From a checkpoint of a small image classifier.
Model: 8.15M parameters, arch resmlp, norm rmsnorm, num experts 8, patch size [2, 2], layers 12.
Training: adamw at rate 0.0011, batches of 128.
Rows from block 3 of a small image classifier, named by matrix and row number. Rows with one number within an expert belong to one neuron, the router's apart. Each number is 200 + 40 x the weight over its row's rms, rounded and kept within 0 to 999. All counts start at 0.
After each expert's rows are labels from the 100 images, of 14976, where the router gives the expert most weight on average: "responds to" is what is common among them. Only what is clearly more common there than usual is listed. The data: rendered rooms with furniture.
# router: slot weights (model.blocks.3.mlp.router.weight, 8x256), inputs 128-255
# up: expert up (model.blocks.3.mlp.up, 8x256x256), inputs 128-255
# down: expert down (model.blocks.3.mlp.down, 8x256x256, transposed), outputs 128-255

# expert 7
router.7,167,237,212,186,145,203,171,201,182,144,189,151,212,121,219,212,241,204,217,219,227,217,297,195,209,163,184,138,182,168,194,211,188,189,169,202,192,158,216,189,163,173,111,187,171,159,185,174,264,193,218,152,231,182,255,184,141,137,224,128,210,255,158,176,123,193,210,201,198,198,286,236,214,190,206,175,162,203,177,178,169,204,198,218,196,193,184,227,140,121,112,186,188,223,160,187,234,170,184,202,204,179,180,137,193,191,185,214,196,204,212,216,110,198,173,254,110,202,165,213,186,180,189,200,172,176,193,173
up.0,226,183,246,216,246,247,231,130,219,201,202,189,204,304,147,189,147,183,169,165,128,170,228,238,222,191,187,199,172,198,283,203,218,214,221,195,165,180,177,213,268,235,184,217,211,291,208,252,206,254,261,244,271,233,209,172,179,241,220,231,202,174,248,207,207,220,274,218,200,211,202,148,221,117,170,219,181,167,195,193,176,190,183,226,198,202,190,212,255,256,244,218,154,173,217,187,192,230,200,212,181,147,199,222,184,168,130,210,179,173,142,187,188,202,194,160,169,181,198,172,140,182,160,97,164,227,194,161
down.0,143,152,228,170,221,218,207,169,227,94,174,93,161,192,149,164,172,200,168,197,162,176,205,183,205,204,190,152,197,217,337,134,203,203,242,195,180,177,160,234,224,263,163,153,210,218,248,201,153,220,269,253,186,226,183,176,168,259,161,182,227,155,187,210,247,232,245,238,185,173,225,152,256,163,197,172,218,148,180,199,157,213,232,211,215,167,153,208,186,163,117,239,133,162,229,204,182,158,177,215,201,186,153,137,161,173,197,218,247,157,196,181,212,215,189,181,146,268,188,168,155,187,139,133,190,242,147,178
up.1,189,211,203,223,196,217,236,196,231,167,222,196,171,240,227,210,143,204,194,174,232,189,182,123,207,233,206,197,215,139,204,153,270,219,285,149,187,191,213,240,219,197,170,175,171,175,177,241,234,226,273,176,223,182,217,271,251,221,236,199,208,194,284,227,184,223,236,212,121,314,195,163,263,196,247,164,155,239,137,133,220,177,178,160,214,120,135,192,220,199,218,186,161,215,175,233,185,237,193,173,255,248,173,123,208,249,172,118,196,133,185,141,203,163,134,215,190,127,212,214,209,249,200,179,214,192,245,152
down.1,198,143,193,154,226,221,189,157,238,162,186,127,209,181,144,149,153,181,148,212,173,197,213,157,196,237,209,185,231,205,290,131,169,238,285,128,117,182,198,244,163,208,179,132,170,202,173,183,172,234,242,237,187,212,124,195,193,243,195,191,218,165,165,201,185,237,190,231,148,185,157,151,164,167,192,187,201,164,131,197,193,209,243,166,186,217,201,172,190,182,208,196,169,160,199,163,205,136,188,231,200,206,145,127,145,207,203,172,203,155,196,197,299,159,203,149,190,156,186,162,171,199,113,152,112,218,223,176
responds to: green walls; count: zero

# expert 5
router.5,199,165,199,180,165,215,190,193,213,189,212,187,170,232,144,165,222,150,132,120,133,200,242,206,262,116,178,209,190,225,216,135,238,191,219,226,172,141,161,221,210,223,212,197,147,186,174,232,177,194,271,193,251,199,188,198,145,215,194,178,170,138,248,197,196,222,268,195,154,147,215,158,258,93,168,219,184,169,249,257,168,242,195,158,206,167,170,172,265,210,184,236,147,204,151,201,167,273,150,183,101,157,201,251,127,161,118,231,236,147,168,150,221,158,230,102,198,194,210,207,175,197,175,131,173,224,123,164
up.0,228,240,254,178,149,220,217,226,223,242,159,158,166,226,185,161,260,236,194,157,201,216,158,130,166,201,245,183,189,150,215,163,196,129,223,211,203,188,251,231,204,243,199,166,205,143,212,183,208,201,141,225,169,175,188,240,236,195,231,226,244,205,186,164,130,207,201,181,230,212,192,180,159,254,229,166,166,296,101,186,259,139,203,235,135,163,149,134,159,181,181,190,148,221,203,148,231,175,203,158,241,219,207,147,231,219,257,203,181,227,214,165,206,201,155,285,123,172,200,220,138,205,192,176,155,259,238,202
down.0,215,280,202,172,191,207,168,132,196,170,196,153,196,162,214,188,170,176,202,206,186,243,206,173,201,270,200,181,199,155,149,192,112,217,250,176,142,203,198,266,113,164,180,142,155,184,152,181,237,167,151,230,200,209,148,280,164,195,221,91,197,184,115,229,135,212,164,188,127,179,198,167,182,174,186,193,155,242,146,213,149,131,267,153,195,215,196,191,124,160,202,144,172,122,180,143,206,143,220,230,224,220,132,158,149,171,179,122,203,145,177,223,161,223,163,203,169,178,169,225,153,168,93,225,146,165,225,154
up.1,201,213,141,233,174,225,214,144,171,185,183,232,231,245,229,127,127,202,227,139,213,188,220,205,174,239,238,226,190,200,170,178,193,208,270,146,194,195,226,240,255,210,175,80,164,214,164,166,137,249,213,272,187,152,141,223,234,235,200,197,233,160,120,208,145,142,243,233,191,306,167,175,183,220,197,204,206,253,135,124,180,190,236,172,193,210,171,203,201,150,158,153,163,184,253,255,144,172,226,143,204,262,149,169,146,194,210,190,135,236,266,175,192,211,188,196,198,157,169,248,204,225,186,185,124,242,253,226
down.1,228,285,202,178,182,197,168,141,180,155,209,144,180,167,207,191,170,174,216,199,194,237,214,165,197,270,208,182,194,154,140,198,106,223,245,183,143,203,213,267,112,169,198,151,155,194,164,194,217,172,155,228,207,212,153,279,162,192,224,92,195,181,115,234,142,210,178,192,141,196,195,174,196,163,183,190,144,232,136,205,145,124,262,145,201,204,184,196,139,166,197,155,184,118,165,158,204,140,205,236,231,221,141,149,163,170,171,125,207,150,182,230,159,218,157,206,152,177,161,236,143,174,91,212,142,168,228,151
responds to: count: zero; purple walls; blue walls

# expert 0
router.0,228,250,191,198,172,154,203,234,194,259,138,153,161,213,203,224,164,210,207,209,157,152,198,221,187,240,188,246,228,207,204,184,184,193,238,179,180,206,156,158,210,203,263,160,165,192,242,166,121,164,195,228,151,242,130,201,249,164,183,181,118,137,160,185,176,135,205,162,215,173,107,109,218,194,134,225,195,180,141,200,177,120,228,98,163,129,148,164,229,156,274,188,255,222,194,217,173,267,199,234,162,176,161,196,185,237,150,204,226,127,197,235,264,212,158,224,150,221,166,163,163,168,219,190,217,154,201,216
up.0,184,158,138,211,154,224,251,168,167,201,175,218,177,226,189,137,143,238,136,189,183,207,152,202,177,193,224,246,198,162,168,179,190,121,213,199,202,136,223,185,199,168,145,156,213,224,230,229,216,192,241,171,238,162,229,180,199,184,271,137,144,158,204,199,197,264,189,223,160,250,246,229,151,223,233,146,182,288,166,154,194,223,177,211,213,193,216,169,168,246,197,138,145,120,185,225,215,173,212,213,329,155,175,126,102,241,267,255,267,180,217,196,264,169,224,246,230,89,231,179,198,219,119,194,176,287,263,127
down.0,119,131,193,199,208,206,172,187,268,120,229,113,221,189,173,215,167,157,202,173,194,264,196,122,170,92,219,132,236,179,209,149,201,201,258,177,134,132,179,289,175,205,199,201,184,194,113,192,189,184,178,212,227,148,193,216,196,223,229,162,237,126,302,175,195,259,193,206,89,242,190,178,178,176,209,206,107,203,175,183,144,232,279,245,213,181,145,233,239,167,141,147,127,186,223,142,184,156,191,182,188,177,183,136,148,203,207,154,167,184,207,126,45,124,189,161,223,170,206,163,188,184,126,187,168,220,246,156
up.1,179,184,147,273,145,195,239,169,211,275,262,184,198,241,191,128,168,212,161,128,260,215,214,103,157,233,179,168,189,168,177,122,218,206,244,191,186,182,242,256,247,161,221,173,234,221,142,228,207,271,264,202,231,168,189,205,240,295,306,214,207,140,203,163,172,226,205,168,142,274,276,231,207,158,252,199,166,218,160,135,205,215,186,190,195,186,141,208,121,233,161,181,179,225,167,185,215,96,201,223,238,260,250,169,142,250,206,164,202,208,238,209,187,195,146,199,186,129,202,205,165,199,141,161,168,258,269,162
down.1,120,140,189,182,200,196,173,183,262,111,234,104,216,191,176,210,169,144,217,191,199,262,191,132,159,96,204,113,248,179,221,161,195,195,257,161,136,133,186,286,177,199,192,211,180,201,131,184,196,182,184,209,223,156,192,216,205,235,234,164,228,138,308,176,200,259,194,198,82,219,190,180,177,172,202,199,104,203,180,179,142,235,260,233,204,192,125,229,231,173,144,140,128,181,227,149,173,163,190,193,185,180,182,129,141,207,209,156,163,189,214,122,53,127,175,166,225,172,202,168,192,189,130,177,169,217,252,151
responds to: red walls; count: zero

# expert 1
router.1,147,230,183,161,222,205,228,187,219,141,190,169,202,242,251,233,149,200,273,118,201,155,210,136,143,274,185,151,225,180,238,221,254,196,241,182,183,246,133,209,223,225,207,136,165,211,194,172,175,157,164,221,165,190,235,123,248,147,232,201,172,162,199,219,234,145,244,219,197,252,134,145,234,240,156,210,210,209,154,143,184,164,225,155,170,154,179,179,211,136,169,215,158,211,270,257,140,118,265,194,206,194,145,159,162,205,258,122,168,163,213,179,211,131,158,210,180,186,197,227,171,212,185,237,213,164,144,215
up.0,198,244,263,259,157,171,188,176,201,272,257,210,226,194,169,178,131,181,152,181,268,283,192,156,228,262,220,181,244,172,185,128,154,183,274,158,198,135,226,234,208,161,209,204,215,154,231,75,213,261,224,168,254,160,191,255,191,225,211,183,178,257,234,193,111,265,258,235,110,220,199,217,166,179,221,230,164,226,183,119,282,208,158,220,172,218,178,179,129,194,235,217,186,171,180,184,156,216,217,172,244,225,172,227,158,230,233,206,239,206,165,146,184,176,208,154,186,185,184,135,222,166,212,216,154,239,237,150
down.0,132,268,203,158,184,159,181,209,206,210,198,175,246,156,138,181,219,193,188,181,196,175,179,180,174,105,223,221,189,162,184,210,167,196,213,211,163,135,194,206,159,179,193,179,168,232,181,166,186,176,356,166,154,216,156,303,279,195,200,163,129,162,208,137,200,243,127,152,179,205,191,164,152,181,200,184,161,222,124,167,167,198,263,185,241,169,183,182,182,215,159,180,159,177,109,124,212,261,159,218,203,168,165,110,165,235,152,255,194,162,173,187,245,197,218,244,140,202,143,195,192,161,157,164,164,149,250,204
up.1,246,323,174,251,184,213,170,279,162,184,199,214,203,217,221,158,135,204,192,244,139,204,194,243,217,198,245,166,223,153,194,183,202,249,291,230,176,226,173,282,239,247,213,173,177,182,245,200,174,250,216,284,239,271,232,189,86,187,292,245,193,221,172,211,147,221,234,156,215,228,204,183,178,241,176,198,203,222,188,201,194,141,263,188,212,165,170,204,220,143,107,72,173,189,178,176,145,227,142,185,149,205,161,219,190,210,184,226,317,154,253,209,156,323,165,135,218,198,207,278,192,158,208,198,150,212,160,211
down.1,223,138,261,243,213,234,262,96,182,219,206,197,191,224,205,240,273,220,176,250,193,211,168,152,257,321,178,240,200,200,198,232,233,183,195,204,259,227,266,209,219,252,289,206,249,255,219,235,228,204,169,196,262,227,250,109,187,277,199,208,229,273,250,261,204,195,245,199,214,216,238,254,285,214,272,217,191,219,180,235,243,206,199,202,239,237,164,237,187,183,181,237,257,235,227,184,226,194,202,207,152,237,218,265,257,147,276,188,241,189,215,219,162,199,213,186,242,192,249,233,228,224,226,181,212,183,177,223
responds to: orange walls; count: zero

# expert 6
router.6,191,179,231,149,157,169,251,239,195,180,207,195,118,181,240,205,217,242,177,156,198,166,275,148,173,223,199,175,168,160,271,115,161,194,189,179,170,234,121,169,123,213,179,159,130,182,199,179,207,177,185,197,202,163,144,206,184,166,179,161,208,154,172,128,245,158,160,231,182,186,122,182,221,231,229,193,130,186,144,129,194,171,214,177,133,147,170,227,166,175,187,187,197,195,172,195,200,164,207,262,259,140,205,134,196,235,234,167,210,199,241,208,224,130,196,226,78,140,170,147,122,206,158,221,208,196,217,181
up.0,232,185,205,163,141,152,118,200,184,263,214,166,267,177,191,229,167,160,195,177,317,196,124,199,216,191,226,172,309,233,161,201,152,236,190,138,216,204,219,205,176,171,218,244,170,148,191,192,197,264,193,253,186,147,168,195,269,247,179,167,104,188,179,183,213,204,177,222,217,198,222,165,223,237,278,158,214,220,226,113,220,183,190,196,161,178,146,180,142,176,184,181,214,207,195,246,158,158,241,206,207,231,133,172,218,185,286,166,189,209,199,171,218,133,196,192,237,216,155,185,197,180,149,154,228,206,262,216
down.0,197,184,202,232,222,255,267,196,158,208,197,251,191,204,244,160,185,149,209,154,224,245,263,222,213,178,190,142,230,168,109,159,213,247,177,269,98,127,206,239,165,157,195,154,176,237,148,180,266,164,198,208,183,232,226,187,163,217,230,183,174,154,161,261,169,257,212,166,139,187,248,149,208,165,154,186,157,182,173,237,154,166,242,160,246,208,178,177,208,177,218,244,193,217,176,234,134,218,138,229,193,216,214,153,194,227,149,238,227,156,242,221,148,170,174,173,207,244,217,207,134,175,194,199,180,252,165,135
up.1,181,274,155,105,193,230,157,112,259,150,204,193,230,254,158,138,217,201,146,198,221,214,216,173,181,226,210,140,242,194,236,153,234,207,275,168,151,161,272,301,222,187,149,193,201,175,173,181,221,161,195,210,214,210,190,241,244,254,259,223,202,178,227,155,182,298,201,157,192,254,218,230,153,149,229,154,168,223,168,180,145,165,191,202,178,224,155,158,211,225,200,130,184,258,137,165,153,218,167,173,199,198,107,191,196,207,225,204,214,182,149,205,207,165,156,199,144,138,146,246,256,180,192,173,123,289,204,186
down.1,160,228,179,170,197,160,208,146,212,127,163,161,133,204,208,160,213,184,157,168,196,254,216,207,240,192,216,141,215,229,195,142,253,262,293,234,95,171,227,287,280,167,181,125,199,223,188,170,180,157,235,243,202,214,231,279,181,186,229,228,204,182,195,205,176,238,234,177,156,170,238,154,162,197,191,170,160,258,140,177,136,183,294,211,204,196,179,249,205,154,130,189,153,165,194,191,146,245,192,220,192,192,163,173,203,196,174,241,190,157,190,228,137,174,177,197,182,181,203,252,146,205,161,175,170,193,187,131
responds to: brown walls

# expert 2
router.2,176,145,181,176,143,224,232,213,172,291,169,163,202,153,184,168,160,162,200,116,236,169,189,160,226,156,155,108,247,157,129,161,163,197,153,173,223,208,157,241,151,159,198,216,200,173,195,180,186,222,245,236,188,161,108,173,174,246,203,175,142,183,187,233,203,199,118,174,232,152,218,133,202,137,229,169,174,213,156,129,185,182,202,158,149,137,109,213,190,149,159,133,150,223,117,219,150,168,156,194,221,228,197,176,187,193,171,205,233,233,215,191,167,184,192,155,227,185,213,179,159,189,146,201,238,193,226,217
up.0,186,235,230,214,121,245,236,140,177,115,235,200,188,234,219,129,231,199,120,173,192,203,249,137,201,226,228,254,136,183,214,156,205,176,254,162,193,113,187,232,278,226,118,147,191,217,226,205,177,200,248,239,199,218,184,194,236,208,201,207,190,155,214,153,145,298,195,220,180,249,174,164,193,210,192,178,131,203,196,185,187,182,241,174,228,219,174,162,182,189,201,242,159,226,246,156,184,197,124,204,208,167,162,186,153,192,130,227,197,194,251,217,189,153,171,233,116,115,178,270,251,179,152,177,128,268,218,167
down.0,56,253,177,193,219,180,188,164,239,125,194,181,191,224,190,206,247,217,160,159,234,254,172,208,241,190,188,178,200,209,299,127,266,167,350,143,102,162,255,268,226,153,172,158,181,161,172,173,209,162,173,203,189,199,221,280,181,207,182,170,213,167,322,152,202,192,251,154,95,146,166,166,111,166,188,212,173,228,159,180,132,178,246,216,169,202,227,195,191,204,191,188,213,182,232,204,189,243,212,190,164,178,147,198,195,216,179,195,149,177,175,183,247,186,219,240,179,191,228,167,192,193,144,218,203,173,198,180
up.1,210,214,247,190,198,172,204,137,165,154,225,139,208,202,203,178,296,226,184,225,239,223,293,138,146,237,202,281,202,170,255,210,192,211,205,199,168,147,265,196,215,174,194,178,176,196,179,170,198,200,155,196,227,184,219,215,251,176,209,173,286,186,187,202,102,244,201,295,205,215,148,221,205,206,256,150,165,208,219,176,205,208,202,251,250,138,182,208,216,174,173,210,151,233,140,154,226,132,165,242,279,213,177,97,129,157,251,167,163,195,221,150,170,128,218,251,181,165,175,153,256,235,227,166,162,212,261,225
down.1,54,255,186,201,216,187,189,157,246,130,188,179,186,223,175,205,243,223,164,169,239,251,172,210,223,201,191,178,198,202,308,136,242,170,349,131,81,171,265,264,211,154,186,169,184,159,167,160,205,176,165,197,193,204,225,284,177,200,172,176,225,171,319,155,199,189,244,159,118,149,154,171,91,146,198,208,151,220,176,192,141,183,248,218,180,190,224,200,193,209,192,184,217,192,221,202,186,250,207,186,181,170,137,188,216,227,166,192,151,210,187,179,225,190,225,237,171,191,252,153,197,181,158,221,189,183,204,180
responds to: grey walls; count: zero

# expert 3
router.3,158,182,122,198,235,145,196,184,223,195,177,198,207,188,152,246,198,219,234,227,206,177,173,170,159,262,173,237,186,144,273,183,206,145,222,161,217,153,214,228,195,170,193,147,223,158,207,167,170,203,162,193,156,142,146,225,216,234,194,186,171,122,187,207,198,192,238,272,122,257,152,204,144,260,166,135,134,196,137,113,154,224,204,188,185,215,236,120,132,190,131,272,189,198,262,152,225,228,198,148,303,145,189,118,226,182,237,123,191,233,181,201,233,214,244,224,243,247,160,168,185,130,123,201,200,213,225,243
up.0,225,216,184,133,205,212,204,205,226,201,228,216,282,183,215,223,205,203,227,219,227,176,157,203,157,262,271,296,191,189,216,243,275,218,222,199,195,211,231,179,166,127,199,205,152,220,251,192,191,133,176,190,163,213,183,178,382,209,240,207,212,148,221,141,232,191,148,202,269,207,180,200,190,226,193,196,247,195,183,216,157,229,203,224,183,199,196,180,226,220,253,176,205,182,216,229,217,140,250,240,185,196,170,185,162,210,235,156,106,131,172,175,259,119,189,280,226,187,146,211,256,183,168,187,224,167,211,239
down.0,259,209,151,185,250,192,186,192,181,140,153,202,202,201,246,194,131,185,229,184,225,176,293,241,142,303,142,181,173,237,154,188,300,226,229,251,188,212,238,216,246,204,168,138,194,203,173,256,187,160,121,289,222,208,281,141,216,210,242,287,202,208,163,254,151,186,226,218,211,164,251,191,226,266,156,194,220,220,162,228,206,207,165,201,164,216,153,125,296,145,186,202,192,184,247,217,212,250,174,175,176,247,191,232,191,177,190,186,214,216,260,234,115,227,164,140,223,175,250,244,182,231,184,147,207,165,147,179
up.1,250,244,248,176,158,234,235,165,210,172,221,178,206,181,223,132,218,176,110,187,199,230,237,191,261,227,246,185,199,226,157,131,205,184,257,173,201,166,249,226,187,219,169,172,136,225,220,198,230,162,255,155,210,179,244,226,132,165,235,239,239,214,175,152,165,286,206,187,185,165,211,270,166,205,316,190,201,258,204,197,244,217,199,236,139,126,131,178,223,162,210,141,150,227,158,175,234,175,209,180,216,300,164,151,153,228,140,296,176,180,190,217,156,245,160,237,185,161,271,220,199,227,174,182,154,280,164,174
down.1,206,266,177,196,185,209,207,140,233,210,206,173,219,213,203,118,146,178,164,184,187,243,256,152,234,181,231,209,171,199,88,113,218,191,257,173,163,165,240,290,224,153,186,154,184,246,188,188,198,209,225,220,186,182,211,171,199,161,207,239,205,173,155,220,175,242,200,201,89,212,218,161,144,165,178,178,152,260,165,197,170,192,208,191,253,155,184,205,232,152,141,116,118,197,129,202,201,213,113,153,213,240,128,187,123,162,137,227,241,193,226,172,101,208,206,170,207,150,185,234,235,210,101,192,111,261,258,156
responds to: brown walls

# expert 4
router.4,214,163,237,229,295,189,208,229,167,189,156,185,183,206,289,282,220,178,231,261,208,161,199,240,185,182,197,210,206,260,233,279,236,232,94,200,212,223,183,123,242,221,264,225,260,239,217,202,211,170,151,151,204,235,205,160,224,197,164,222,205,198,205,223,235,169,195,232,267,140,218,201,192,236,180,233,259,170,263,286,198,229,170,254,276,197,209,209,262,240,234,225,277,238,247,229,227,224,226,197,183,181,213,250,273,161,222,195,183,245,200,235,206,214,240,249,238,272,242,198,187,233,243,206,303,99,181,229
up.0,153,225,178,167,208,272,225,221,232,200,199,184,186,195,154,191,158,219,225,228,184,210,229,193,211,191,185,258,193,159,198,220,281,218,194,208,181,238,182,194,205,170,201,177,156,229,308,167,126,201,184,188,186,211,213,198,210,185,204,280,261,253,223,62,235,182,248,201,195,221,171,219,137,203,150,202,212,240,233,210,228,177,167,221,241,204,322,228,174,247,176,232,196,241,210,192,225,166,122,217,160,168,252,226,231,226,169,219,273,203,152,209,228,276,175,180,219,146,155,187,232,159,243,253,210,188,203,213
down.0,148,180,160,149,247,247,197,176,146,242,175,190,191,140,174,176,238,258,196,187,167,140,239,237,171,186,227,264,172,196,187,267,180,173,249,177,121,211,239,235,156,134,163,210,188,258,241,172,224,184,172,179,224,198,194,145,207,224,171,270,145,314,204,247,162,186,188,185,164,180,198,246,232,134,213,212,212,248,152,154,159,263,111,162,191,220,228,196,209,226,214,200,207,185,246,203,253,241,196,150,126,176,232,203,187,229,178,160,186,252,179,276,266,248,182,207,136,161,211,247,226,188,115,157,210,195,173,193
up.1,177,228,274,179,199,182,238,74,253,199,208,171,187,204,183,211,180,241,217,185,190,164,190,221,201,270,176,209,183,195,248,158,171,231,217,107,232,206,143,269,189,273,219,173,229,240,213,183,203,209,250,252,241,190,205,206,201,151,187,208,243,149,255,256,156,170,196,243,154,295,193,90,219,236,146,181,178,252,125,116,158,148,254,204,239,218,271,221,184,121,266,201,195,223,242,212,229,204,212,207,196,138,164,183,167,255,171,226,180,219,109,185,208,177,136,243,142,221,187,210,216,136,179,184,203,263,228,188
down.1,165,268,149,261,179,218,190,178,231,230,284,148,252,216,227,183,113,266,186,180,244,253,142,148,277,179,176,212,261,198,141,153,196,222,255,181,194,189,197,257,261,230,203,229,183,214,212,206,187,195,283,271,210,188,185,245,232,265,217,191,236,198,159,196,198,203,189,194,252,246,212,171,198,176,299,195,172,271,189,176,164,190,351,239,265,184,180,256,181,214,162,220,170,229,144,240,173,197,238,240,165,232,123,194,238,198,247,227,251,206,252,168,140,216,232,224,184,192,149,219,183,189,214,194,180,197,237,182
responds to: yellow walls